Weights of a small audio captioner.
Model: encoder arch conformer, decoder layers 8.
Training: soap at rate 0.0027, 8600 steps, batches of 256.
Data: trained on synthetic speech, music and everyday sounds put through simulated rooms and audio effects, 39062 training examples.
Rows from block 8 of the audio encoder of a small audio captioner, named by matrix and row number. Rows with one number belong to one neuron. Each number is 128 + 32 x the weight over its row's rms, rounded and kept within 0 to 255. All counts start at 0. After the name is the row's rms in percent of the matrix's.
After each neuron's rows are labels from the 100 clips, of 14848, where the neuron reaches its highest value: "responds to" is what is common among them. Only what is clearly more common there than usual is listed. The data: synthetic speech, music and everyday sounds put through simulated rooms and audio effects.
# fc1: second MLP up (encoder.blocks.8.mlp.fc1.weight, 384x192), inputs 0-95
# fc2: second MLP down (encoder.blocks.8.mlp.fc2.weight, 192x384, transposed), outputs 0-95

fc1.329 094 [165 115 190 127 144 118 140 129 178 116 200 145 197 109 174  96 166 165 139  86 172 185 170 156  97 119 145  57 144 156 130 137 143 147 199 134 142 181 110 116 125 100 137 102  93 106 183 140 113 103  89 202 158 129  99 164 138 114 106  90  61 173 145 109 118 157  85  87 139 128 175 137 153 133 118 162 158 129 154 134 121 154 125 173 147 144 118 115 105 101 129 153 116  86 119  61]
fc2.329 101 [153  76  55  88 122 100 155 128  84  60 130 129 108 112 175 134  89 142 159 116 148 150 128 117 212 102 138 112 109 127 148 176 118 146 118 138 141 121 114 148 135 150 169 105  56 181 171  66 130 128 150 122  92 150 103  87 131 121 107  86  66 167 127 171 152 183 111 144 107 125 189 160 117 166 198 137 135  68 136 128 112 144 166 162 129 132 166 140 180 173  91 104 149 140 138  94]
responds to: band; distortion

fc1.351 093 [125 122 125 150 122 127 111 134 151 135 199  68 161  53 160 175 114  28 111 166 120  77 111 121  83  67 126 160 175 154 124 127  56 123 125 165 100 138 118 136 102 147 101 154 101 184 202 117 192  88 121 155 135  85 123 179 133  83 130 128  91 123 120 140 158 117 107 147 105 176  97 162  96 141  97 136 146 140 145 125 180 137 116 142 114  79 124  75  81 169 128 148 111  91 123 146]
fc2.351 102 [ 73 113 185 145 117 173 167 148 143 168 141 144 104 122 128 142 202  94  95 154 130 162 134 130  72 186 111 162 118 123 172 138 101 128 123 123 153  92 147 110 113 152 171 133 150 130 163 135 164 142  63 175 108 154 150 183 103  71 146 131 175 129 128  95 139 149 159 116 153  99 176  77 158 138 109  90 136  84  86 164  73 152 160 192 119  89  82 127  98 139 171  71 150  85  99 107]
responds to: reversed; band

fc1.158 099 [160 137 125 104 123 113 146  95 122 188  83 103 140 103 151 119 154  58 107 186 140  86 104 141 183 184 111 109 132 153  49 127 201 146  75  97 129 113 150 151 114 104  85 169  73 110 120  74 103 149  52 161 160 107 154 155 108  60 115  72 108 167  57 150 120 135 140 146 149 141 197 132 109 156 187 156 154 104 128 113 146 152  71 100 166 108 116 113  84 143  95 110 104  83 108 140]
fc2.158 089 [146  91 115 167 159 120 164 163 204 140 102 131 110  93 110  87 141  73 159 172 128  85 118 122 110 128 156 139 182 107 151 133 116 120 177 181 109  94  90 169 110  86 139 103 128 193 138 172 127 147 196 133 139 134 171  94  75 103 215 131 114 122 154 145 145 113 119 155 168 167 154 107  96 109 173 131 134 110 108 114  84 123 136 121  79 111 122 134 106  92 177 149 126 121  77 154]
responds to: everyday sound

fc1.350 099 [101  97 146 171 166 140  80 131 113 135 175 139 103 138 141 134 105 194 120 186  48  94  47 212 172 125  86 130 135 131 122 125 100  94 122 155 131 172 136 124 120 188  85  73 146 184 100 122 107 150 124 116 151 112 162 119  61 114  44 135  62 143 136 142 178 126 144 168 152 118 134 152 160 129  95 189  96 154 114 102 134 131 141 133 135 136  93  50 131 162 155 118 127 136 141 102]
fc2.350 102 [117 146 117 144 166  43 129  76 149 116 153 125 167  72 132  75 106 126 168  78 137 174 102  59 109 195 103 132 113  72  94 146 137  96 131 111  97  38  79 127 166 162 105  95 138 111 105 129 169 141 143 117  97 163 130 102  94 138 152  83 120  88 160 130 131 128 126 187 136 139 113 192  90  96 123 116 122  93 103 132 159 181 191 119 157 158  98 129 181  90  89  98 180 114  74 114]
responds to: everyday sound; telephone band

fc1.112 096 [158  60 155  74 128 135 122  88 173 144 129 130 104 142 120 103  78 148 121 118 109 135 131 112 158 135  86 180 110 161 119 206  99 104 106 127 128 112  89 124  92 156 118 147 113 125 130 111 131 185 168 179 148 142 102 212 109 139 105 139 137 139 142 202  92 136 163 108 117  88 165  57 127 158 152  88 146 107 115  84  85 113 137 152  91 133 123 151 124 105  93  95 125 181 178 125]
fc2.112 093 [142 123 192 140 160 118 101 106 139 121  69 117 144 111 188 146 113 190 176 145  99 122  96 163 176  99 112  90 125  81 151  95 134  84 157 141 105 114 106 181  96  87  95 109 161 117 143 155 135 134 160 108 106 146 154 103 135 157  84  97 143 159 117 114 141 163 129 120 128 140 193 123 211 111  95 118  74 130 109 179 154 153 127 140  99 153 180 125 128 162 161 110  69 150 102 151]
responds to: ring modulation

fc1.375 097 [142 126 157  90 137 135 116  91 124 178  79 119 103 143 156 193 174 157  77 127  67 144  72 146 129 117 164 108 136 134 130 131 143 179 114 138 133 147 212 165 125 147 103 194 102 111 147 112 123 168 110 147 135 174 106 112 133 152 117  85 155  95 131 153 113  98 101 115 144  81 135  77 129 128 101 125 112 118  80 104 147  96  91 128 150 132  67  43  89 202 130 127 205 153 165 155]
fc2.375 097 [108 137 108 111 121 193 126 132 120  99  63 130 130  75 126 160 112 119 105 125 164 161 132 135 138 119 110 160  95 169 131 102 128 143 153 147 195 147 134 129  86 135  31 147 112 150  95 153 111  92 134 140 167  98 130 159 105 178 213 147 137 141 121 156 140 165  87 148  41 124 104 148  94  84 110 194 125 163 154 169 157 149  97  73 118  72 163 155 142 140 104 111 103  88 149 119]
responds to: speech; number of effects: 0; dry

fc1.310 095 [ 78 128 115 131 166 142 110 123 132  86 117 151  75 126 114 125 122 133  80  95 106 137 121 109 158 120 128 120  77 113 102  98 138 145 126 177 121 138 145 163  94 134 101 149 140 100  86 132 164 102 149 191  86 141 129  69 153 149 114 107 129 126 115 104  93 119 148 135  89 115  74 144 156  90 100 128  36 181 173 185 160 149  74 109 168  93 175  66 116 135 153 145 216 121 126 106]
fc2.310 103 [ 87 127 138 140 109 179 139  87 148  86 117 101  74 110 110 139  97  86 116 137 117  89 112 169  93 111 124  78 138 147  63  68 121 140  39 152 123 104  84 163  92 140 124  26 147 126 128  57  98 140 183 115 159 133 140 120 204  95 165 160 160 126 109 113 121 142 170 106 155 196 130 140 107 150 121  96 131 115  99 158 127 125 137 127  87 165 111  55 183 174 118 106 153  72 104 139]
responds to: reversed

fc1.142 104 [100 105  90 115  86  79 125 117  92 169 179 133 164 108  85  76 146 187 101 127 113 169 159 117 121 118 143  95 115  96 140 138  43 123 105 195 149 121  90 115 118 164 145 139  61 159 116 128 150  75 152 107 131  92 146 172  86  82  98 148 123 162  99 114 162 138 107 143 157 107 120  93 114  97 104 102 147 103 123  78 188 125 128 131 126 120 140 119  66 172 124 116 206 122  90 173]
fc2.142 108 [109 120 131 112  81 133 166 144 131 100  82 169  90 105 127 105 134 130 161  74 147  81  79  75 162 101  98 146 165  99 142 133 120 142 112 148 195 170 177 114 152 130 102 142 167  91 180 123 112 133 168 130 203 149  93 125 144 177  78 127 176 112  95  92 143 105 160  71  97 117  93 163 126 131 152 137 131 128  77  80 128 113 108 170 147 138 120 107  71 126 136  94 122 106 140 134]
responds to: everyday sound

fc1.219 088 [150 148 195 108 140 136 154 118 142 123 179 109 127 152 187  79 100 141  69 106 108  91  90 130  83  78 138 139 129 134 132 172  84 162 110 112 125  90 135 155 115 120 168 123 142 116 130 202 139 140 145 169  67 107 182 167 100 151 116 103 133 174 101 172 131  76  90 176  93 165  92  78  92  72  68 129 154 139  91 151 126 162 110 162 157 177 152 161 187 185 140  66 178  93 151 118]
fc2.219 094 [156 137 122 125 120 129 155 109 169  96 139  92 107 126 174 141  50 149  90 106 131 156 141 193 168 158 176  72 133 145 165 132 223 139 123  88  68 142 119 123 150  80 137 155 110 154 137  85  87  90 165 111 155  77  84 113 149 130 106 161 176 101 141  98 113 111  87 136 121 163 156 109  92 191 131 105 161 102 155 112 133 133 127 120 127 178 135 131 110 132 129 127  87 172 135 137]
responds to: ring modulation; dropouts

fc1.314 109 [117 166 131 141 171 156 140 101 111 124  53 128 114 133 150 147 146 139 112 111 163 129 108 109 121 117 122 108 136 103 188 119 157 139 142 123 153 149 104 184 115 169 154 171  65 114 167 113 132 222 128 106  92 100 106 129 136  54  94 118 145 168 125 141 120 104 174 106 116 159 163 110 109 123 125 107  89 121 161 126 130  93 145 131 120 193  94  97 140  98 147 134 137 138 132 103]
fc2.314 109 [135 141  58 118  97 155  95 177 222 114 132 145  55 106 147 148 160 153 113 162 118 139 121  96 148 121  94 121 156 131  95  89 118 184 174 147 132 175 107 178 121 115  74 158  78 114 134  89 142 125 143 117 129 152 136 127 123 107 108 155 161 155 154  98 153 136 104  79  94 138 114  96 140 195 114 121 137 121  93 122 118 154 125 153 123 174 113 153 134  90 114 102 136 120 123 132]
responds to: wah

fc1.118 106 [112 133 168 108 133 116 120 104 126 126  94 130 115 155  34  91  93 134 137  95 136 155 168 118 151  86 140 123 117 103 160 122 126  99 116 119  90 166 161 125 143 114 176 109 115 106 156 148 159 133 106 117 129 163 122  95 113  38  93  84 150 110  59 115 107 162  95  98  64  83 111 126 150  40 114 166 101 112 119 143 131 145 168  90 140 179 124 119 124 160 186 172 170 168  87  93]
fc2.118 105 [109 105 102  83 145 110 156  93  98 164  94 134 110 114 109 110 168 189 121 138 132  91 186 116 142  72 162 139 145 148 130  90 110  75 106 145 167  85 109 120 124 157  89 165 125 113 128 109 120 114 165 169 144 131 146 140  81 133 179 156 125 127 104 143  93 163 139 136 110 163 167  81  66 115 134  98 148 110  62 116 148  98  97 128  94  67 231 146 104 136 156 134 133 114 120 126]
responds to: drums; distance: near

fc1.42 090 [116 147 118 113 120 118 157 122 158 147 106 150 154 133 108 143 126 135 144 128 132 119 110 106 147  85  75 182 130 142 161 103 173 113 166 117 224 108 112 159 105  97 133 136  79  71 110 145 139 107  72  94 106  82  60  98 138 160 113 160 160 165 176 153 131 173  98 137 118  58 147 109 111 111 139 108 147 156 103  97 106  94  74 129 140  90 126 121 106 107 107 160 163 120 106 120]
fc2.42 096 [119 106 144 187 115 139  98 133 100 184 111 126 133 125  69 122 139 114 148 141 105 149 148 134 113 127 140  94 117 109 127 154  94 129 108 163 142  78 151 156 130 155  85 129 113 107 141 112 168 141 113 145  84 118 130 206 154 136 126 151  99 142 123 203 171 145  77 134 148  66 133 133 127  89  83  63 112 146 116 149 147 106 143  83 148  79 144 140 122 213 106 149 120 123  54  99]
responds to: speech

fc1.134 108 [136 143 145 107 134 138 133 179  95 111 182 176 151 134 114 108 132 129 120 129 179 137  75 136 156 119 133 111 156 112 117 127 180 174 172 162 123  88  91 174  39 125 145  72  61  52 149 114 163 135  90 209 155 118 150 102 141 178 137  89 148 137 151  54  79 103 111 108 102 167 165 177  65 126 126 129  88 133 145 138 150  62 160 132  82 142 131 100 123 115 145 128 119  86  95 133]
fc2.134 112 [ 81 111 220 115 120 105 132 130 121 140 142 140 161 149 132 116 151 104 140  86 187 112 123 120 207 178 109 149 177 124 103  93 135 154 186 105 147 130 136 114 133 125  89 184 123 134  80  75  88  51  72 114 132 129 117 148 175 106 126 104 111 130 118 148 136 179 114 125 125 196 123 166 160  86 134 140 146  99 120  70  85 170  92 146 150 127 126 110  84 122 150 154 129 105  76 157]
responds to: band

fc1.149 096 [148 117 118 124 128 108 124  75 140 134 111 169  96  54 163  80 159 182 131 138  97 106 144 143 152 140 205 141 102 119 181 180 109 123 129 159  90  99 134  98 120 119 108  84 143 142 199 131 133 184 128 155 133 169 126 137 119 146 101  75 152 140 166 131 133 187 123 163 119 117 160 130 175 127  91 171 147 139 106 140 110 108 127 142  69 154 136 103 133  85  97 151 136 122 128 184]
fc2.149 104 [132 140 151 174 152 171  95 100 133 125 131 169 144  85 184 157 147 121 135 190 107 133 139 155 170 111 160 131 128 131 130 140 131 120 170 129 181 102  86 128 110 130  65 122 147 169 167 120 151 134 140  92 104 124 183 161 137  48  92 127 149  86 113 175 103  71  54 136 157 186 146 158 117 162 105 108 127 121  90 119 168  43 134 145 139 160  97 126 116 107 160 203 125  96 130 170]
responds to: reversed

fc1.84 097 [112  68 185 151 143 145 167 146 185  69 171  85 110 138  80  99 141 192 122 111 111  72 128 119 141 115 125 182 129  96 144 116 117 117 112  93 114 102 117 137 115 203 111 132 136 147 189 171 109 180 173 138 136 101 118  61 168 125 104 102 125  96  98 129 146 131 134  57 121 148 113 112 109 135 165 122 147 158 120  83  77 141  88 103 221 101  94 186 166 128  69 114  86 118 110  84]
fc2.84 100 [ 92  86 143 116 141 164  88  92 155 149 124  84 119 109 227 117 136 130 118 130 142 172 100 117 143  80 110  90 126 127 154 133  95 109 153 110  97 142 133 134  24 142 196 119  90 121 107 177  97 126 123 152  84 146  94 108 119 112 131 146 161 152  77 184 120 168 141 115 131 125 102 166 214 114  75 139 104 161 184 154 100  88 110 101  89  64 108 105  76 113 134  92 114 143 149 118]
responds to: dry

fc1.230 100 [133 108 135 148 172  93 169 159 105 124 134 124 152 129 115 127 178 111 149 163 108 107  62 153 122 169 102 114 115 124 161 107 110 107 105 141 122  93 109 186 139 157  95  60 140 131 111 113 117  66 165 131 129 114 105 153 154 140 145  78 164 163 148  92  95  93 121 165  95 169  92  75 123 119 134 115  77 154 126 102  80 126 131  92 187  93  90 108 105  85 109  49 116 126 101  95]
fc2.230 106 [112 136 136 143  86  59 153 125 150 118 180 138 112 155 119 107 142 105  93 101 140 112  96 105 139 123  89 141  71 133 111 101 199  86 140 111 196 112 128 165 196 111 147 134 168 122 171  98 216  68 111 131 127 174 147  47 145 140 193 142 111 109 104 218 152 120 153  82 125 112 112  91 103  88 151 149 148 166 157  91  71 136 153 126 168 110 113 164 110 136 124 105 122  92 128 113]
responds to: ring modulation; drums

fc1.163 095 [106 133 117 152 146  88 140 169 106  85  80  79 141 165 114 122 129 123 144 128 104 107 142 102  61  80 121 161 173 150  71 175 155 175 164 126 202 233 153 121 170  83 153 171 132 117 103 133  96 160 194 187  98 135 152 118 170 102 218 179 146 132 148  48  88 178 165 130 151  80 140 125 118 129 144 130  86 123 209 102 130 101  81 110 166 138 169 112 124 141 118  97 134 162 131 132]
fc2.163 109 [121 157 143 107 103 133 149  91 114  89 114 139  93 159  91 144 131 117  80 132  89 151 144 125  99  64 102 164 148 126 109  62 173 146  86 161 152 118  85 141 107 165 124 123 157  82 113 135 109 100  90  74  55 177 173 130 152 120 121 128 172 148 126 159 169  45 150 103 138  84 131 138 115 202 110 127 165  96 147 126  85 154  97 136 110 125 129  37 117 104 146 118 127 119 128 125]
responds to: dry; bit reduction

fc1.198 103 [119 176 176 121 233 120  60 155  47 173 112  37 104 148 175 147 143 103 189 104 103 191 149  74 146  93 136  90 128 144 137 160 119 223 209 120 104 136 119 112 132 127 147  97  96 161 111 134 127 138  94 158 129 173 189 142 155 173 102 157 147  71 109 117 144 105 135 170 102  93  84 100  79 132 150 136 136 154 164  81 149 116 124 104 170 153 136 122 114  88 126 100 123 142 115 106]
fc2.198 097 [102  79 159 111 129 181  96  78  84 111 104 113 147 176 169  74 138 140 104 102 133 133 119 141 139 138  94 160 151 115  50 110 135 103 130 197  86 135 160 122 145 157 186 130  97 151  90  49 111  74  44 171 100 173  87 127 125  90 179  98 168  81 146 176 132 159 114 132 152 141 140  97 140 171  92  85 122 106 148 139  87 135  67 179 125 161 117 149 131 155 142 104  87 167 128  31]
responds to: speech

fc1.4 097 [168 140 135 150 133 138  96 159  84 123 116 137  72 173  88 174 135 174  94 155  62 123 104 151  98 116 153  93  77  85 135 158  94 158 133 123 148 149 150 172 125 153  72  73 155 107 147 124 116  60 194 114  77 153 108 111  96 111 205 107 166 142 155 161 115 123 163 128 129 150 159 101 103  99 177 164 145 106 168 100  67 152 214 111 121 153 166 146 135  73  72 139 122 120  93 150]
fc2.4 098 [120  98  91 112 116  31 111 172 165 179 123 133 246 137 137 141 125 119 163 149  95 103 129 122  89 107 136 116 117 138 162 119 158 183 147  67 133 172 103 146 139 141 120 146 122 138 126  54 171 169  81 140 137 109 157 166 167 129 101 133 102  99 126 191  74 153 111 155 106  81 122 166 134  92 120 177 137 142 125 168 140  95 147 133 126  64 146 135 127 159 157 118  66 124  99 142]
responds to: dry; reverberation time: 0.15 to 0.3 s

fc1.377 085 [137 103 142 106 113  94 137 107  51 175 122 138 142 174 140  97 145 112 138 144 150 127 129  98 102 117 146 160 100 106 110 147 124 118 159  68 145 133  77 122 116 133 138 200 116 113 133  81 102 157 164 135 164  69 100 138 119  90 104 134  82 172 101 150 158 194  80 113 109 133 109 177 114 210  90  83  89 143 145 113 140 105 143 115 150 137  79 129 129  97  49 109 175 133 114 109]
fc2.377 094 [ 89 133  89 141 157 157 147 114 117 100  87 107  55 141 119 133 143 114 142 131 145 105  79 100 107 128  85  93 149 138 108 109 129  97 151 138 146 138 140 177 102 153  43 122 162 203 127 148 121  66  73 146  95 110  71 107 185 176 102  93 156 148 131 141 167  97 115 166 100  90  99 125 103 166 175 129 124 155 177 142  61 136 156 143  90 116 130  81 116 143 120 119 145 157 178  56]
responds to: wah

fc1.174 104 [ 99 149 160 151  78 138 107  99 128 186 119  85 141 144 105 153 157 113 155 118 109 170 127 132 111 121  85  82 183 140 161 149  89  86 157 170 139  97 170  87 163 134 119 125  98 107  98 150 192  87 165 118 162  61 166 146  92 125  50 159 131 138 118 157 105 133 124  84 100 143 122 104  97 110  94 119 111  65  76 129 137 118 110 110 166 150 143  82 120 135  93 148 179 144 170 164]
fc2.174 098 [107 135 129 125 120  80 118 183 176  72  99 109 139 148 155 105 121  91  84 119 103 144 125 110  98  86  79 157 174 109 113 209  91 123 120  72 120 157 125 105 169 138 136 171 140 150 129 149 108 143  88  86 136 114 139 107 173  77  66  74 160 134 156 133 181 156  77  94 169  74 130 144 154 105 175 121 119 143  80 129 109 141 132 162 103 131 138  94  70 158 125 143 107 136 146 123]
responds to: band

fc1.321 097 [122 136 180 102 113 119 184  77 126  71  87 167 163 218 140 104  52 117 143 152  99 118 131 179  93 118  71 132 132 150 124 212  80 146 157 100 192 157 171 166 181 121 151 139  64 114  82  94 147  59 135 129 193 141 134 106 133 139 132  92 174 123  84 149 113 153  79  92 107 113 129 121 114  60 104 167 143 108 127 145 104 155  68 178 140 110 126 139 128  70 138 172 168 118 121 130]
fc2.321 098 [ 98  80 118 130 119 157 104  74  57 137 133 161 133 119 155 120 103 163  97 130 128 103 113  78 109 139 146 191 135 176 135 172 135  48 116 125  81 140 181 110  99 114  71 177 176 134 136 190 165  81 138 107 174  93 122 126 151 125 100 146 123 151 126  99 113 147 134 145 159 126 142 141  77 124 123 153  90 180 131  94 144 149 156 108 121  67 146  87 161 131  98 108 131 170 108 101]
responds to: speech; distance: near

fc1.177 098 [110 110  94 151 126 154 139 154  63  56 154 165  91 193 126 137  69 144 126 106 132 148  83 102 162 118 144 100 110 182 123 187  86 103 127 119 151 126 159 130 134 197 131 149 111 143 180 135  70 129 142 155 140 114 141  90 132  45 191 114 172 169 136 119 180 113 149 115  49 104 132  90 169 129 125 139  65 107 102 136 184 151  60 151 112 131 156 143 124  71 137 181 176 172 118 132]
fc2.177 101 [108 120 122  84 115 110  84 118 124 143 100 140 137 158 181 127 190 112  83 123 125 132 150 106 165 107 162 123 137 131  75 130 114 146  93 151 107 139 192 122  84 141 189  79 151 180 127 179  93 122  71 134 137 158 127 120 108 144 172 126 136  55 141 149 127 109  80 101 152 146 152 119 130 195 165 145 159 119 150 111 123 181 129 122 164  97  56  90 127 169 119  94 188  74 122  29]
responds to: ring modulation

fc1.183 108 [165 218  94 148  98 109 151 130 163 133 147  77 149 102  67 188 125 107 149 152 110 156 141 136 122 125  73 140 108  97  92 128 109  92 150 136 138 107 127 143 174 101 107 157  90  84 134 106 153 118 114 129 109  61 139 119 113 130 127 145 145 135  99  53  77 183 121  57 105 146 116 143 150  63 137 124 123 147 130  99 165 128 115 143 154 125 141  81 144 100  85 105 163 170 131 135]
fc2.183 108 [163  86 121 142 134 146 139  95 185 132 153 148 128 101 142 123 124 118 124 111 118 139 135 102  77  87 151 176 188 109 149 115  84 142 103 144  90 105 109 143 208 126 123 150 158  58 101  95 160 148 102 115 121 115 158  81 208 108 124 110  84  88  88 124  63  87  80 170 132 100  89 155 106 101 123 133 131 141 108 119 124 134 134 161 133 142 144 133 121 136 168  53  98 151 154 130]
responds to: speech

fc1.27 111 [189 122  97 136 137 151  79 151 114  91 172 132 127  91 118 159  89 188 107 144 115 105 175 188 130 101 111  96 156 169  83 131 173 156 126 165  71 130 142 182 186 158 156 106 122 133 164 137 132 107 126 144 161 137 100 149  76 154  89 144 103 121  88 144 162  79  60 101 102 100 122 119  89 117 156 115  93 123 169 159 114  95 148 111 138 163 161 125 110 132 128  60 101 104 166 148]
fc2.27 099 [ 95 141 138 127 121  98 147 161 145 192 210 126 125 112 191 123 131 131 119 131  90 102 105  93 180 130 142 147  87 123  89 110  91 179  93  32 145 142 102 131 153 122 182 109 163 122 105 114 133 138 113 157 144  99 147 153  57 160 131  96  83 165 190  89  69 118  81 102 161 164 117 143 173 205 122 124  55 130  57  93  99 182 137 141 141 115  84 145 158 142 104 154 141 116 113 151]
responds to: everyday sound

fc1.68 084 [ 93 107 108 131 140 116  99 140  77 118 194  87  99 106  88 163 104 127 138 134 107 128 157 163 151 100 109  90 131 115 161 162 136 198 111 137  88 142  74 133 155 140 118  55 135 163 111 114 112  64 146 114 151 130 130 111 108  64 133  86  63 109 138  79 147 164  59 118 111 119  82 101 179 100 118 124 131  77 157 143 132 187  97 159 136 173 110 171 147 172  88  71 185 179 116  97]
fc2.68 084 [136 123 183 132 126 115 149 146 163  76 152 102 132 175 133 149 161 116 177  62 130 176 105 149 151 133 105  63 120 111 123 136 114 115  94 128 133 136 142 142 105 130  94 121 119  94 140 127 110  89  96 137 143 137 168 154 172 160 146 226  91 181 104 114 168  95 151 158  70 105 120 202 199 134 106  77  80 139  62 167 112 145 146 104  90 127 125  79 139  77 148  95 110 157 137 183]
responds to: ring modulation

fc1.344 080 [176 205 108 103 143 149 101 102 101 205 117 155 154 139 115 154  93  64 114 164 110 102 132 104 162 133 151  79 104 123 207 154 130 141 130 154  99  96  86  46  78 163 219 134 123 103 132 187 114 117  96 135 108 162  91 113 193 100 176  96 177 126 180 125 125 150 102 110 108 158 109 140  89  87 160 106 136 176 138 128  93 122  92 172  87 116 109 138 184 150 120 113 154 183 140 113]
fc2.344 099 [ 82 158 198 156  99 132  96 142 131 134 157 152  99 129 125 166 191 159 119 130 135  91 134 144 121  77 112 122 140 110 117  73 100  65 149  93  89 156 113  75 123  91 170 113  55  61 162 127 134 117  62 136 115 112  86 161 154 139 134 102 100  92 136 105 153 156 119 125 153 113  91 121 108 108  79 158 128  65 172 167 134 129 142 123 160 201  74 109 131 191 132 123 124 148 116 126]
responds to: dry; speech

fc1.348 105 [ 94  77 184 148  74 167 140 145 129 146  57 152 126 127 105 123 168 130 179 101 130 130 113  62 106 123 131 139 140  55  84 175 138 144 129  88 106 225 136 123  71  85 155 134  99 141 173 159  91 133 116 161 164 116 120 114  85 126 127 142 138 103 127  80 100 164 137 121 208 111 180 136 105 120 162 188  62 134 151 144 158  97 121  87  66 122 122 104 146 107  80 127 142 144 152 125]
fc2.348 105 [161 136 159 122 156  57 162  83  93 137 144 133 170 140  94 123  94 133 160 142 105 144 155 103 151  55  44 116 215 156 112 123 121  47  97 140 134 149 130 101  96  95 148 107 131 111 107 138 153  95  87 145 117  82 126  83 116  90 115 119 106 201 107  81  78 157 143 123 180 123 132 163  57 103 122  58 148  89  98 136 101 111 169 150 140 159  80  74 108  88 148  94 107 149 134 122]
responds to: speech; distance: near; long reverberation; reverberation time: 1.2 to 2.4 s

fc1.294 108 [106 124 192 139 153 115  99 164 131 124  85 101 126 126 121 113 147 192  21 117 116  91  67  78 122 149  94 100 144 148 147 119 140 139 106 115 142 105 162 168 174 119 104 107 146 115 124 169 115 118 130 165  98 164 107 160 117  81 145 124 109 120 118 104  96 116  78 139  98 116 140 136 152 155 154 115 169 123  85 210 132 113 131 169  80 172 225 129 120 115 101 132 131 171 131  69]
fc2.294 109 [117 150 151 169 199 177  94 107 145 155  96 112  93 139 148  79 132 118 129  98 150  87 111  97 129 149 125 171 128  87 124 140  99 143 147  78  79 142 109 126 135 135  88 132 130 122 156  98 162 131 213 127  64 119 152 159 183 110 119 143  94  72 127 177 119 169 115  62  95 140 139  72 134  93 132 181 129 153 138 110 104 152 116 193  78 136 141  77 120 119 148 117 140  84 104  75]
responds to: drums; reversed

fc1.328 097 [ 87 115 135 157 157 131 106  79  97  87 108 117 139 108 147 140 135 157  97  53 119 180 176 128 126  79 176  96  54  77 150 128 187 159 105 125 143 119  82  86 151  86 159 207 124 121 104  86 129 117 188  80 110 125 115  33 122 166 156 201 143 121  91 103 146  87  75 129  95 134 156 110  86 119 134 155  98 119  97 167 173 192 101 165 148 131 164 100 133  57 137 120 117 157 142 158]
fc2.328 096 [112  96  83 144 164 117 132  73 148 106 159 168  87 153 107 112 105 139 156 105 120  83 102 208 177 152  99 128 169 124  65 149 181 151 121 101 106 127 137 131  91 106 135  48 146 140 125 181 170 147 130 152 114 168 198 172  90  81 144 121 140 104 116 137 108 161 157 120 155 163 118 135 119 170 136 113 101  65  91  87 138  90 164  88 140 170  84 153 160 219 168 139 167 133 176 156]
responds to: band

fc1.17 101 [ 92 115 113 172 117 163 143 116 105 138 143 184 126 204 127 134 118 174 123  78  96 150 115 131 104 107 125  96 155 118 124 116 144 116 150 105 127 145 161 156 187  89 133  96 172 150 144 105 125  86  91  82 166 162 180 183 217 179 122 152 148 124 213 147 168 153 154 135 220 120 126 133 175 147 104  87  98 110  97  81 171 168 115 125 190 121  93 127 118 122  81 169 130 117  89 115]
fc2.17 097 [161 141 118 113 113 106 117  93 110 102 112 128 112 123 122 112 155 139 118 166 142 109  83 179 159  63 158 164 102 110 111  85 135 106  97 152 115 144 151 114 107 140 147 207  72 108 110  86 140 198  34 182 100 166 130 231 102 154 100 152 157 155 116 142 179 100 190 152  43 170 159  73 126  88 122 182 110  90 136 152 121  94 176 165 162 132 158  86 171 115 112 133 143 146 112  98]
responds to: dry; drums

fc1.33 102 [151  69 127 120  56 112 114 142  98 155 115 126  88 145 183  96 132  92  92 162 110 105 112 104 112 130 117  63 117 112  98 110 140 108  98 133 125 141  94 132  85 143 126  85 108  83 117 107  86 169  72 178 173 157 125  83 115  99 113 142  96  65 148 141 112 118 138 140 123 131 160 131  84  66 157 138  93  61 102 143 149 137 126  87  71 132  73 133 140 151 116 164 137 153  96 131]
fc2.33 100 [143 106 180 150  69 121 157 103 151 214 145  99 188 159 133 135  94 101 103 105  51 157 123 112 109 125 164 161 147 128 108 143 107  75 140 139 132  99  70 171 112  86 143 119 130 160 189 157 119 148 134 173 154 102 161 169 125  25 175 104 125 126 129 190  67 113 124 113 156 105 158 110 188 119  84 163  93  55 159 149 125 146 152 192 151 159 159 104 100 111  83 123 173 162 122  96]
responds to: speech; long reverberation; reverberation time: 1.2 to 2.4 s; distortion